config = dict(
    arch='quartznet',
    model='audio frame classifier',
    dataset='tunes sung on syllables by a formant synthesiser',
    train_examples=39062,
    time_shift_ms=100,
    n_mels=80,
    hop_length=160,
    input='log_mel',
    spec_augment=False,
    win_length=512,
    num_classes=63,
    output_stride=2,
    norm='batchnorm',
    activation='relu',
    depths=[4, 4, 4],
    kernel_size=17,
    stem='single',
    widths=[128, 160, 192],
    init='trunc_normal_002',
    residual_init='zero_last',
    optimizer='adamw',
    lr=0.0032,
    beta1=0.8,
    beta2=0.98,
    eps=1e-08,
    grad_clip=5.0,
    gradient_noise=0.1,
    sam_rho=0.05,
    steps=6700,
    batch_size=256,
    epochs=43.9,
    lr_schedule='cosine',
    final_lr_fraction=0.01,
    warmup_steps=130,
    weight_decay=0.2,
)
Rows from block 5 of a small audio frame classifier, named by matrix and row number. Rows with one number belong to one channel. Each number is 500 + 40 x the weight over its row's rms, rounded and kept within 0 to 999. All counts start at 0. Numbers have three digits each.
After each channel's rows are labels from the 100 clips, of 14848, where the channel reaches its highest value: "strongest on" is what is common among them. Only what is clearly more common there than usual is listed. The data: tunes sung on syllables by a formant synthesiser. In brackets: how many of the 100.
# convs1: first pointwise conv (model.blocks.5.convs.1.weight, 160x160x1), inputs 80-159
# convs3: second pointwise conv (model.blocks.5.convs.3.weight, 160x160x1, transposed), outputs 80-159

convs1.77:478508493478514512541481470565470413415439587534508542526502541505472491473467578408483571514477507486411470480474499481469488482479430462486514561511478503429479516466486546504509520474520489496433459442506472495491518495543472550457537484
convs3.77:506406467509465475602527453573466542419570556471489484493506489441504514498472511598542535489512474490572567533469455574549465499552541490460554528474485484442479487524508470467478475441490509526572452556553546557501451538407541524483499494
strongest on: vowel: /æ/ (96); child-like voice (65); consonant: /ʃ/ (37)

convs1.59:440520507485559470476485455528503498472513469435495541439535417546471475447495426435498540550404607584552474495466459429596522458520538536484456531541480449488551512530505469523524509513496507522506412476501510526466519539482534486486529514
convs3.59:477572506429464491487505438475530434494489508511585544503529560510533478457482539516484491533505457519550473502535514487449560428438563545524527462563503462508520514508540474486511421604522500508552508531540487579490522525423606493495512553
strongest on: deep voice (55); vowel: /e/ (39); vowel: /æ/ (39); clipping (35)

convs1.118:491534470403428498477512491557562506519494496503488497455555464486505493489474540501468500466405489481495482496478521482484530530513504412490527525507513666514545462422457444510409468519529526484492551461477542469500501492493452481480493457
convs3.118:489504562472515519510529496494508568515520413508483424479549437571455507528504469463557485536505508487511514548469560504567564477483489448575408558502514438508439483471549480502478483543542500506569493476495472478483517479521460494472454560
strongest on: consonant: none (78); vowel: /e/ (36)

convs1.117:433542417500487492508446502511488563567495476577495465554528572534467541559529514527381478533446565462531525459411425515436465472466488533436536456510468450554461436506488524487415491488563545488466549456459546537532555466537454577576474559
convs3.117:507528530480413540499478537457512527449505456465439538530434586545549490506483501490481515526440434513613424447550414550530504471526478552502568498485468476510609491534509531517485480516559514431470396452521471454507538420515445581434497494
strongest on: child-like voice (58); clipping (49); consonant: /m/ (34)

convs1.41:541567469587487547542509490499490514493570487477504407455542430495530492504503533477462498508484505441487522521512449536476525516502481518457544452506488473505568537510487492542519489530512524541506489532449544516472452523505470440554564482
convs3.41:478459515571482537519520509507481514504611521580475502472488468477475572510505505520498527503483506482506489491497465511486546492479481477485513555502512494485511548618509466455542540394505463490533430553560509574514480508521491538513480506
strongest on: vowel: /i/ (54); thin (high-pass) (36); consonant: /m/ (33)

convs1.68:484490483487440527474519528467455520497425463538456436473459551530454473543506448426500498495497548473503412464505437430457516521459509558441515484440533447537534558472467482477477530492499467483472504432474467494473501501584478459467484479
convs3.68:521486497522481535495440509582485521510472551500437520541518505486511491528439498502492535484505487534522506489539476467498487533500529549526450579477545471536578488488569523468515527481432437506479475512483466526438540494513531457569473565
strongest on: consonant: /l/ (100)

convs1.151:474513529506499516488511528475466491552526514550517496509416520494493502479502497453536497540403548510551520442536504539478517528417470518513503512501478474395432645414551525551472526476589603474479511512502564524508435561519543458515449485
convs3.151:475471465540546487568513508501491492448468460570536512499499487494447524518483518461602497516462533450525469485535454492521422565575531499509583489520503488474540581546430500425499463491503559514497517517435518501517488591557514536451488546
strongest on: consonant: /b/ (46); vowel: /u/ (38)

convs1.81:440490561471464442476556469541515427475479484513458479538472533492522481561443508467446455584459545511521459543563480540539545464544439446419534450541494455484422480514578517517424497446492477572497482490455506540537449480453514507551478482
convs3.81:473528469548490479451507461502427460511549497426515452539517462450517455571444525470480485375459451498534449502506548485435482548442527460519520506554432441559509517467441501563436496491496447485497521520494528507445512484479484470440546473
strongest on: clipping (29)

convs1.147:510519531558573548507542460565542495500504518486444497546480515498451504527600487486550527459450552432523477425528529451526446544441458458520514527533483478531518529506493524377516578453511521470445505449563483483497535550501555480468498543
convs3.147:484500522464489465496508471449502502450495458559501509554514524552495602495414421540471539513488516465522568502525497434550492429457517494478497449469445472509532474541531448537511510486515518513401531434419421505511456480447503504485459524
strongest on: vowel: /e/ (55); consonant: /t/ (32); consonant: /d/ (31)

convs1.96:474529578499502536534537581577520506462508503471516495498528473558483469532476514528475489469361666528498470486515522511487540519465457491524517487525563492509532522451505525511427472496487503512573491517544505478488502491524478495505544474
convs3.96:537499445514459447501499495475515480536485495528492542527411522479487521502526517519495455504520569483447452403550472467590528553420512496519503512587418579481453555484492475484532492468501513486477463521459506444523554506516334473456508495
strongest on: reverberation (78); vowel: /o/ (43); consonant: /b/ (35)

convs1.26:526501528503440510451461524476474514546445524567481447534519551523514489506444470490420506522425528484570493473420469521518478476473422440445559492512464473496508503454519497497438440543526524520430525486480516531562579559578605457502470408
convs3.26:459544522515508514429527491475439502479458492508427432557581509643473503521481485493572473514463501458513441510468575479459527465593473494547482537453550544484459514459469492458456440504476489544504468471522547496508599485564554441524419506
strongest on: child-like voice (54); pink noise (31); clipping (30); thin (high-pass) (29)

convs1.19:521534488532503468557489552524424455486483556539528517523435497505478542436486435500594569479480466496517544457518559527527513485513433483518492567537519464456464579451578457487496475533500576517498483482436445496479448483454500527511506456
convs3.19:503465568488522530538497462454535556502468519592496518429493528560505538600532554491514479442531509483415424530549490500524494483541511519532505482525568499552539503514519452497530519499515484495509542483438577483521428471550447525529451508
strongest on: reverberation (95); consonant: /t/ (82); vowel: /i/ (43)

convs1.12:493538532494498493477542524579521508450488517546481526469519473456552474422547547515486495440400550492496502572482519534500450554489424476440508490507527556473463504554480498549472454571460543512521500554468474539478530522517564544518498438
convs3.12:456497457501522444409463465467426483544512498570505538506523536573456507423453518539494483507567505503465428511504517511474414475510455566472498484497480526439504473582425542444587504505494522540459523575471487521467457463551540537535441432
strongest on: deep voice (57); consonant: none (44); vowel: /i/ (37)

convs1.0:545488550489502541532451585521466485526408462466446608536469465527504522470513515439473571573425556504481447455502463552532472490504450448549590491506448566479537455560484519497524462465477517487550567464462475549499550556483524543578530509
convs3.0:541551443449515491511518471468440469448441489462465482480492551453512503533490587548493491464578499470520552555501453523544519453419488430462551516591462475490531478482512509472464498523530518518461463507542500624477454527508562529477536515
strongest on: consonant: /ʃ/ (45); vowel: /o/ (43)

convs1.99:515496537503520497547488451477454461484470494580469481483546549494509504517561531499472511503497498500443632495477454452502499503529479487391497549515470552512454522407486505484443522505582528409403394496514465483528513477464439482468543495
convs3.99:515448507484510568518524513540472468529568439549459535513472547519517477521529568508463505455491508425525529490428540549501505497451504488503506495476515512574466508525496545505509489482441449474555442493528473524450433460556521517535512472
strongest on: vowel: /e/ (46); clipping (40)

convs1.54:505514536533471526470510448496547509446555505542536422501512472538546515560540529500496492416401561508542505522491501513505510290506564491507514516564463515494491530471463520519546506493496478530556475597502456495481490478483588493498534476
convs3.54:529468608563525480518505449588528574539519492486516665469486539487467527529484502544508482489573601485469539533518469541500517518493528546489517498453577449459551464536492494519527518516560528497540488513539510522457498499490534504556436492
strongest on: vowel: /æ/ (59); clipping (38)

convs1.3:456555541485477568516563529501443510488524485456537520526511504447518487531504532525527478490486475542542571521470426500509547515573569472503449412489510474509568494497528553426442455456440515531440480572533471502440462523551574488544477499
convs3.3:429501479524525451472487514556464493464495492492458440459443490425528538501476503462525451533522480405600473511447473515459464482548521524472582475539526477507486520555378521438470556504533430559533524501492565504505504497453508522507582513
strongest on: consonant: /b/ (73)

convs1.21:500565497531498552579423577498480526487503428436468485531457468487568511479466456509489531495362570491531493462557496449500495560554514444468464469567442500476523525452538497492464518568463517416549430528488407482481592547429486462499527463
convs3.21:616550497464442511548507572494556476485540541431516541450501443512558486452512466489494485486550566457517622470488499485531464523534489540497453575512449559532510534474477468542535515433511528493460448576487423480489505469424496564504511488
strongest on: consonant: /t/ (50); clipping (25)

convs1.6:524575512506475570431509415566373515529545503546539447547506481523484516519454518486522506424496498462470471513496527536427491433539510538510494491598473506539486501446494514459486522568567486442519522533529476531508446518544518490439484526
convs3.6:482475529514458401413451507481524545489441490474462483435430506492462523455485516478473499425523414500480480450588429536565517509430497493511585475477496468462490475513516513456544484549542592504556542515505555475470476535476551516471425424
strongest on: vowel: /o/ (54); vowel: /u/ (37)

convs1.116:489509519518517498570518432537479549550483498474502586476539419479451505452524496512605489446509497507514531495479558485521525463486485587523391608546478542518507526546501512488512525480523499553483537523524508541429454512482478512558474566
convs3.116:532595515589484501401546519444479514495437506420464530494488507555475417437389497507568439527442590522485553507534535467535531518496459535502445480515479522491477557501465541526564517478503451476434500503456499487463527551484501525467552538
strongest on: pink noise (34); rumble (25); clipping (25)

convs1.16:526452575542476464464488485493489482513530463500560486453482488544500486543486486475486557535475551482553520472511558535416534480470447474500467495438475540545514504480565438481467519490551553472533539468531468495517584550445493522531519489
convs3.16:583497418440457523486473579520547530546461434488427596478565544528393541422433471489447423514587471451502528510455514497423478536549515517567537486511488469424448469505479476497468509515514504550521484567468432481515506578469481491443574529
strongest on: consonant: /d/ (52); vowel: /æ/ (49); vowel: /i/ (36)

convs1.113:514485494541472463574514526508498460430475515575541534508501426518527472532510517491433535555458568496508554490495492440552468456522482501455552588547461511473446508506523542506511459467549552455482484422456528526511587520532487497518542487
convs3.113:533390490548467537574513466529503461558561543490452499507504429508466446516472489508501525491491500430571495552443448560506465509562483538550540532447530451516426439544478462521505481394545442469513431543530426473484458508489533550508521543
strongest on: vowel: /æ/ (78); consonant: /ʃ/ (34)

convs1.78:458441563460535527501492439578468551509539547553501533519558475535486475477517559523503413570437576478505463548518560420454461450486465516506532451500501538507497535532488549418511494458537549467489505464476486540560486442506513583492461570
convs3.78:459536450520501468508485551493498538482521465498508505510494537491483559474467488573526468510379422527534469441513472562493487451479475508578526584475489556465589527514494527441452466532563453528489491501541475513447529535495493456502521454
strongest on: vowel: /i/ (38); clipping (27)

convs1.46:508464505458553510549558567546513435464480574417435508464437448525530490476492507540532520448483533483487460413515481478535512640458549487524504493474539459500527461437469478494350494506529410511447498471450611486505426504464497483486509531
convs3.46:530532431460480479496513483551507450530479518400474515579473519571448525507455499474493563486384506479568525520396517519596501569515475443492563461465564528524530550414492544450542521460520528489550524490538561579518560423479470487536461459
strongest on: clipping (66); consonant: /d/ (32)

convs1.5:485473505507495509557459570524422430446567580463455514542556485512462583502411496483465541439510483472488468471544518549445512558496500484542536518464531523514448490487474499592532539486485514408533430523510530438453478489483463484417497533
convs3.5:465495532483523553555431553475597472469525500520477506458532478509507503483559488471481410491501539526533435596435494520541480536469519465509488445459506536508448531492520514416449538520525485437512426461461471464461535523524502540457503540
strongest on: consonant: /l/ (61); clipping (42)

convs1.18:458517544574488517473468550578468446508469568539536535428535594495415551479501477481464543475427519414500497545506465507467439543503459482444508601470436537484524535488495466536472478527492553528499483506509442536488584501448455503575451483
convs3.18:466477429483470477451504481475469511506475478538568537584524543484573487509434505555510472589566502421483511517458443470477446466538449429553508468504488471469558525489548476453457465519521481518422515481489519485487585562490520438504551489
strongest on: consonant: /n/ (93); vowel: /u/ (64); deep voice (53)

convs1.45:485554544511470533471491551548390494458478473529533436570504438514464494480511522474502452484509575570524519482492424522468490515518466500496477525512483444464533508408554489509461524569489503486467505540518575508412471523477525378551545469
convs3.45:496471469528471461517478458526514522439553539525520432472507450526469537523481457498408484462519411491536514561497588560462539483455552541506430499532505519516441517558579497470551466524528543558534510512537449468512497536456518464484500481
strongest on: vowel: /ɑ/ (88); consonant: /b/ (41); consonant: /d/ (30)

convs1.36:470451534404501496484516493466513464517439501545528560594470495507531515517509515520539524523489515536488467474508533456503485481471527460567487532476551509480440504444512524485412508466502496479446470493565460468534570488540549543443439530
convs3.36:521561527456526420512478511494518469537407456516513458479479516482481518520498511465555472492483497587431540530508531476486502469555472558524460491493500498502482490399494504499410527578469528549488568458448498364485504489499525474489499491
strongest on: vowel: /o/ (37); white noise (35); thin (high-pass) (30)

convs1.70:510512565467481549451478608583480448591469539474460505498514506539503526509572560454480457459515475511485486493462484499507528495484516504499498487467479505460543517449519528561583490511410484499511524503475448493465501511504436533520562524
convs3.70:443489548556522423501484577496485502504500407562526534553495482478417547531555547568525470497482477475450475445565442486460515461539404413511488540504528467480471534522467523526484559538533509500507512458480573441491464530517444520526534454
strongest on: vowel: /æ/ (57); thin (high-pass) (31)

convs1.22:500508492591511521471521526575519510531508475568478511504524520561474510546510458537486458524461551492494544484462492473526509503476532485530521524417396571546457480541492551507472519485566594476457492422510515555467509449466479515519543533
convs3.22:403477529561511580489488537598466448511500534538523570477484485551482455538523468504589502528508514512512507574528467495502489431481453571502458449483558505462507427477538505455508543508463522439513452531462501526480486602521602573536471528
strongest on: clipping (26)

convs1.110:443501549527441509497464505523552537537491455426490489503477436567500543522451423458485533533484541518550582532437451528547563438537457483475502459535438487492497533487465480564501485495403534493513486432628509467506486464493528511543543509
convs3.110:552456479521482549527508507513493475490542460507499500524469485503467468491487512481475513504437500529514427453564540433518475444536489473516443568536483496514491454502518460584495443533509415583511542522464577492546470506493477535465484472
strongest on: child-like voice (59); vowel: /u/ (59); clipping (37)

convs1.74:468445496495421493470519484482407486533441628502468562546541515553519478472449437555433490578416536443540460500555524515506530488464479447569506504458580520498508451454461446505506514469564484506454596455510534480451564526542435520491481537
convs3.74:454513547535479460537498500591524527444520611469503527533381551385538480568514525549479496494499508482508489448519462522529475476476562566477588463523508508475554523517450502485584535463525469447537505518507584424490464519462469543597509484
strongest on: consonant: /n/ (70)

convs1.67:467461510516473511424518554453554479447438508482456516443528557525536442588441509432480499553408552486478462461505546513461506569492438535534506506481600457474453543550586459540490483437465429510539499478417540524519466521523523508530487510
convs3.67:526499500506552520467518541448575513486465458465457487451530400482490438528449498492539485429517506500533498484517459567394487393537539576520443561522527476536495594498489539510520525552577486470499527437491487492476473502511551446483525548
strongest on: vowel: /ɑ/ (52); clipping (28)

convs1.49:450529480518503506458510484574451533484542452491463443485451453561487478460462462469428501528494516494478536532511494556482486475517450485475513485529493445466527468373574473541460488512479528535559478501518463528533438495475549461548476544
convs3.49:536466508562508518505525488501468525510618490511442501495456462502545573484528551556436556548457495526546460510509486458541529537513566547471495506527481487517520521612560417545570562472507501443514470566560546522560450520435458507526550541
strongest on: vowel: /u/ (59); vowel: /o/ (37); clipping (25)

convs1.94:494525556523515509521434465500514463579511501512475424449467541566520494541423519490537514546449525484530541480520500529539550485528494411489524490538497504474495507460505495469456520535495557553465530452527515577576574541431471496529496460
convs3.94:462533478516498510510538503459488446517455536458542555524517442520511456500410494472507478521457468490533545449473513503489498497541466476504515473452555524550495482540501522465482449490524512438507419507453460525451529496438565541520452503
strongest on: clipping (40); consonant: /m/ (32)

convs1.103:489560510469449541454521501475470553498480478444509476497474467508482473463513576500488528596419577526475581496451544553514543540484470515500462536512546439551551483533458493545498542448418481520501455510558585509560471529508429530490520497
convs3.103:539505484557478505481526447546492466567481506470476543538453528472543544423499550552538524504495545521526554509481458504533448555487553510484441551497541521463545491445526554479443550509559559505479461534541529502429473535494505405531455538
strongest on: vowel: /ɑ/ (68)

convs1.100:514461521515467536475504511491491506559580528496519555521502516482499587560485485507521468444448537564510548519505514437505551494461440530562603453507453492597508504530500472557541491494410509488523481513516431486481452520521519480536505509
convs3.100:533529491463549404547474474542579508462472563465500546490444451509532478524451470460523558515540408467613597523470442515509394506479465515490524421495534478541519484538483437468434527501546458471500438477537486548468547476439520493495528603
strongest on: vowel: /ɑ/ (90); child-like voice (70); pink noise (27); clipping (25)

convs1.156:452466508490480543443475558524518446500499519483521463568496588504485554507448461438520577519510519491477460550543503543515498489499521448562510441503470418467610476484428512567446538513421481484506530497481517448507388503496517482494471529
convs3.156:449422449474528516597486480567487469446575447535519508502466470474467551537486463541501539499457472441540465495436552503521476465478479524480565544547497454556493438518544469569480475506454516492545478520545508465521463481504450553590527511
strongest on: vowel: /e/ (81); consonant: /t/ (38); clipping (33); white noise (29)

convs1.48:567511506552561543439486495522482469487482507484543570503514494501496500483488477484555483408480569482489515476493501517421474454525575482554530488574564528405512523531542475528485478469502478526552539526536499470512510499462517518478579495
convs3.48:466508426495537525452472514489529527531548513514514529557477472562573454489536508523553534628441415507484501566465511514550542534460563459500483512519495464468500521497483557462518474497495452478574518521539482441517467474565530531517545456
strongest on: clipping (43); vowel: /o/ (36); consonant: /ʃ/ (33); white noise (25)

convs1.84:543521537419496504493539533576485493524525498508575521444451489498488561484527542438515493421381548526451551479509489480501499463554453498537562516561425458509541454465541537508497537526470570517465491541438476500466495542553570477408536494
convs3.84:486522516474387444484486401534513491520498505471536499401491558483543588505538528584441485498501459490530532604494479488481513464488522538483542475526560504513535415527509497497493531501568607541470494553597483524470452496493525504558470531
strongest on: vowel: /æ/ (70); thin (high-pass) (29)

convs1.13:428554524457474574472508535491479467485488490506464466447521592522517484509406511460517526555534480474495403516512494562523550556527509442537471433463472507437546487474488503528467537524418464571587548441544492506533476486460571484498489489
convs3.13:519439454469451517632510503497500488542507471476565560449477508541499465516504448510517525487460499507419517478471517455483535492483525527461567464498588508511545549491521460538441475500485501522589467566532479485490463537517503508580524523
strongest on: vowel: /e/ (78)

convs1.102:498521533463471476489511515470512458466457479480474480439513469457532516534527455518494474576468542445564496494459520471473436529514490615564505389440462415439544538504459426498518486486520453445546498503509450474561543547554573485502540509
convs3.102:565366491554548510492463470445527497487474507553485507441537538522438445507524512535519470517524496553497414523446560518474524537506591516577556514494459542403531490508486479495502526519486531518521513456478541499535556467490485562481531462
strongest on: clipping (25)

convs1.37:488497525529422513502516527525522511502494492483569475567573490603446459457467509545588523450357671524504481476519497509524527494447499511556516517556529489490516526487494492506438497436510461501573474551478543506515461445523457507484474576
convs3.37:468448513573524448487471452529430525468508480521437541471460511493484555477501575500544506449608484479464509463525485497484438510497502518500514500553481498446477484429446529540512455454487546539464504456495544460518543473568433515420437399
strongest on: reverberation (100); vowel: /e/ (44)

convs1.143:480516519512478543500454537440462451550494492550499497480471485482527580525443556509499502579517507471487419530511492565537493510486447530461501486496436610488505525432466519489511536510401499467534472457520445481501523466413551455472556461
convs3.143:490519566482483521496469501466463487396441559538471485524528513520503628501524476488461582517512461569547499517555520557520515487486562556491466511545443421410445473461554459476545491495513492522432527512452448557543494554507485438497469499
strongest on: vowel: /æ/ (75); mains hum (29)

convs1.153:524425441508421510462504561436526484475486547551505544537524572438486511487516500509484431426421505522514535531545531486452482563518557501503529456434548546557513504545541469507479463494468418446495479462531498471520480444503525582504498622
convs3.153:557493561544447524550527541572482461479543425544581532479468559596502562488505534560454488560554543458468375513530536500565547539510513446526537522511498444477527424501568508454482503562477518514485527476487525473524556511562502426509472489
strongest on: consonant: /n/ (68); vowel: /æ/ (43); clipping (28)

convs1.38:418440527519523510465446517519501468485476437483471440519510533520559529556449474484489561519510456456467459521464466429440526472508475498569491444507507436465584505561508377486536463540455460555476557469434532559477442468534523429431480518
convs3.38:536498538443472451521540431484481485456493505518515529473542628457526548488490536522501508503449540511497552457518482492490497432480484431507412447491528485479555518410512495563476466581543540486559516509565510497470466474549523463515476465
strongest on: vowel: /e/ (55); consonant: /n/ (48); clipping (34)

convs1.44:519489549516484521441529521483506402608494512458505533574525459495469505445513510449496440542519522502504570484550541455484512507549431492608533497461548424440536526505580527468532492496375458534524508441485445465487491523497400455470462538
convs3.44:487492546528604513466497458450560451503509500471484518490521502472429543456565487529517447476500483541529525445538508526479470511549421518540472574512577491480454496493437505547465551515514496585528497558456470468499481476449477494538546457
strongest on: vowel: /o/ (48); clipping (29)

convs1.144:554524504481432544469503571561489502548460536486454523480451483492512522445496489460476431530312563503541509472471527479432464531551478530494496444438440554507508487493473521508568503511467518439435492499543513522496453552496521503473572541
convs3.144:490484560537526493499500477491504488474508481513549532417450540602437556501503447509521464432522491467487463457472498502539510469480527500569522477471508517513504535457513531510478520475505572596524486451490522501501476535524431518507496436
strongest on: vowel: /u/ (55)

convs1.79:481560486543511488526471562527551458537408502449445506563558412532499456536451501460554516459428521494548490417523518514414521526455540453538502514460551553479530537472517468494419557572476582549495536501478491458486485435504578497501465458
convs3.79:503538435465489540510530499509495503511503490536482539463391503447527476559504527552472532461573516425525531454625522497552473458485500491488583500473498554529523572569465479522547555504512530466425490541498557483515466468414576496496511438
strongest on: vowel: /e/ (57); consonant: none (46); vowel: /o/ (38)

convs1.115:501535490491565515437525514514510461488471445524605499460429512592499507431534475480472503521435542519479528480519489491441511537574452470495508515393467468452477513465469410491433500454542527532481504448444416465464467465451515535533464530
convs3.115:485495532515499504519468427513523560606499402450450479487535523540560491484510458463464512401486534547480474562495493522427545504541537454518458448529463502532509503556523580541475525455465571568568530507579467439493508468464612517478530528
strongest on: child-like voice (61)

convs1.101:501549520527489473464494514532430490495441458502448527456434470510553533503488534426515485553375631461543480490457511523551481533453501522506464481454491582535440579524463473524525501510525528550462523502552484504545569521525496497541505542
convs3.101:467537538419545499551493473372528522424492535495539458502528447498564504575547545492535499499518482498484535560532501545459494516483528492452511565623423529558523443529439527506443518517534508449431552474486500519500533433502604518485521581
strongest on: consonant: /n/ (31); clipping (29); pink noise (27)

convs1.73:527447535414484464548547484530494436549544511492415504474500551534510539510504520458437460519463469447503526497532489476496536503523520511508519488435600461497508483536506521503482438516578523476506523522434447434455442482495540559555502518
convs3.73:466452520491579481565524513519511519510485481448504435455550498495467523489465561508513484476457559455510461478542614534495404490448391555505445518565517551526476494456496471511551523545499498499467584478526490504456498504520463504509446428
strongest on: child-like voice (68); vowel: /i/ (54); clipping (30)

convs1.24:465516525539446485564543558498468516509562509473500468479488494497494476481515490459491508505373571477424489518537429477576481524438518481567442523455434513473521540452514551521482472492494518530593577563552450472496467509476526446496505487
convs3.24:441509492457479579520455449548494481551476510514564475457531562481504499545487508501464486527592477441520571528472517449540563501513504425504516533493539435500488482490621480508529491482548567592493545476490573561526465544436572447485496504
strongest on: consonant: /l/ (35); clipping (29)

convs1.89:507491469481484509483536488511479496484552455518566446470518544507494459526482489439450456553475473520471511511447434498486602489452521515558497478454480548480495477502485481548537531495438619559556553471524520473518450551506426516527485494
convs3.89:500455487497498516469493554519491548495546522484499504459516489464532539407510582521425517506470508521485543491499494548505566468490530543557469458558566463512511485417561508518511493586474515482473492498470484437519542506528477549515483552
strongest on: consonant: /ʃ/ (37); clipping (27)

convs1.31:514479455504466478486462553446498524505494424572500476465520517449505473478470476505548484554417515483518475477592576506581481525509485482514537479473506509519496555562504503535484511489495553476434463517535462529522584488499459479522537465
convs3.31:547488446477445470482505536484506501551502461491470459546427372432522481446504503502480472541546517518459551505573474506533494529518530512460523534444504478506568526528428498489478524468533513470488473563465507495507456543393454482511577524
strongest on: consonant: none (52); vowel: /ɑ/ (42); clipping (34)

convs1.155:539484524485519499373527505470475536522501521481550516522511430435502455479445464511474502489413471534492436526473521532394504504491478542435464458496495472537420476485402481536523474521510476466527500511505524551449434432540566473428513448
convs3.155:475442555561587519435492434445486492502489542453496515438462524473469515471454557523558548598558528486446527527517484468425480547469478568508468503465450548537548459501486463475567493473482536470463465517492497427511444485510510494473545587
strongest on: consonant: /t/ (49); vowel: /i/ (43)

convs1.76:504534590507481491540496535473622492582513457507474452471510514483511528485522431526492494587411528504458514445532471493501428526507538484467506499490428429503468471513477465496461541552470517486483423546492526460454423477450460543468611560
convs3.76:490504491548507491469547576474486527518492561511483492449475590448538481477464504517494521470463492468584429473424531487498499513488533532462530491505506511402518495482497521460511466477506527551492493516532570520521498454541387482479446377
strongest on: consonant: /t/ (56); vowel: /u/ (49)

convs1.52:474481522570500539553537525436404430504500360483482467483559535465483491442493495487428575481483521453512511549468477545460477514474505490552548459468484463548516554542498492549442445484460428472498556478433449506516428508494534443505478511
convs3.52:518486440501419494487506493515495534460538388524561528483499498479451499515450416506358446498506502519529481503463507516481464491449547501553576520552485421530387515463466521493521500553511532483527477480481479521497508599465475561444503488
strongest on: vowel: /æ/ (71); consonant: /m/ (48); consonant: /l/ (35); clipping (31)

convs1.146:467477597519505435476546488532496565580452448498547484561476483565490524548524482541471439496554522540509485505431497443544457469520498469557486505498512443515485554474480497472488502506527501478555494500514450481445460507547524527529489514
convs3.146:481538465583501516476478497540415501496485437442439512522500501526461568575523530457525474568562509513479524512525423484555517479516596463601570522585496530474544476460527548575517422511500443595488485504510557512528554402514475482480529461
strongest on: vowel: /i/ (39); clipping (33); consonant: /n/ (31)

convs1.65:464507590495558496505467501517477559448489533531498523522500539534465525488511509515470587516457538462444562522438450560567567524536465484487449459493431464466439486491428479546498506451510477501480562449581508475496492474535483501500530525
convs3.65:449523512477510546521476530398574509500501476501500491527508452507499528511543527523532533555465511488503510470526508538519531495455471506462547463522517518553480451511500477526502527574499472470439529508502562526500466464534472567575456495
strongest on: child-like voice (72); clipping (32)

convs1.35:474475499474500467522487510498426445435490572442495496503449411547501499493520488528525475525471515478444543513521473485508568473479470518578546461508455530500540485475470476537506472479478469458493422471582482524535529517482466466435502539
convs3.35:519472543556487521500500523512495621484525545517532563537473478453453489496457478590511419482517479439492452527516451534520545523511427478551468543485469560493529584519535534456505511477537471501513472499585487493411521475532495512503474470
strongest on: vowel: /u/ (100)

convs1.114:396522537514519501524495488555485465495549441510554486458588511592534477523535532474515494537316590541490483510524475450516556468504461527527493498563538551557546553526491519484449493485506545518572499512529531544565471492524499506532457473
convs3.114:406475501557434542503488498447509533529507506471483569447494511455457521552481602496511472512472585500433505466569473506495475595470541501502497447560533488496467455432468471547461473444494486504558506544503523546494517515475445527470518396
strongest on: reverberation (97)

convs1.152:465458526584468479561452472486517489486480524571556523561438523494525489480499473458442514419458532530553514483511447468520518450518484534580553476545552424476451566504509536486521515475497521533501451474530445496427429546510532475500487543
convs3.152:475538517471459446466493557525471511470419517556488518542450516484506532505548593524497523547505434555526438490588430514498486502477451469596577523560507543440519509522476491503612480478496482574529496512503469491475447462441474466505508520
strongest on: vowel: /u/ (52); clipping (27)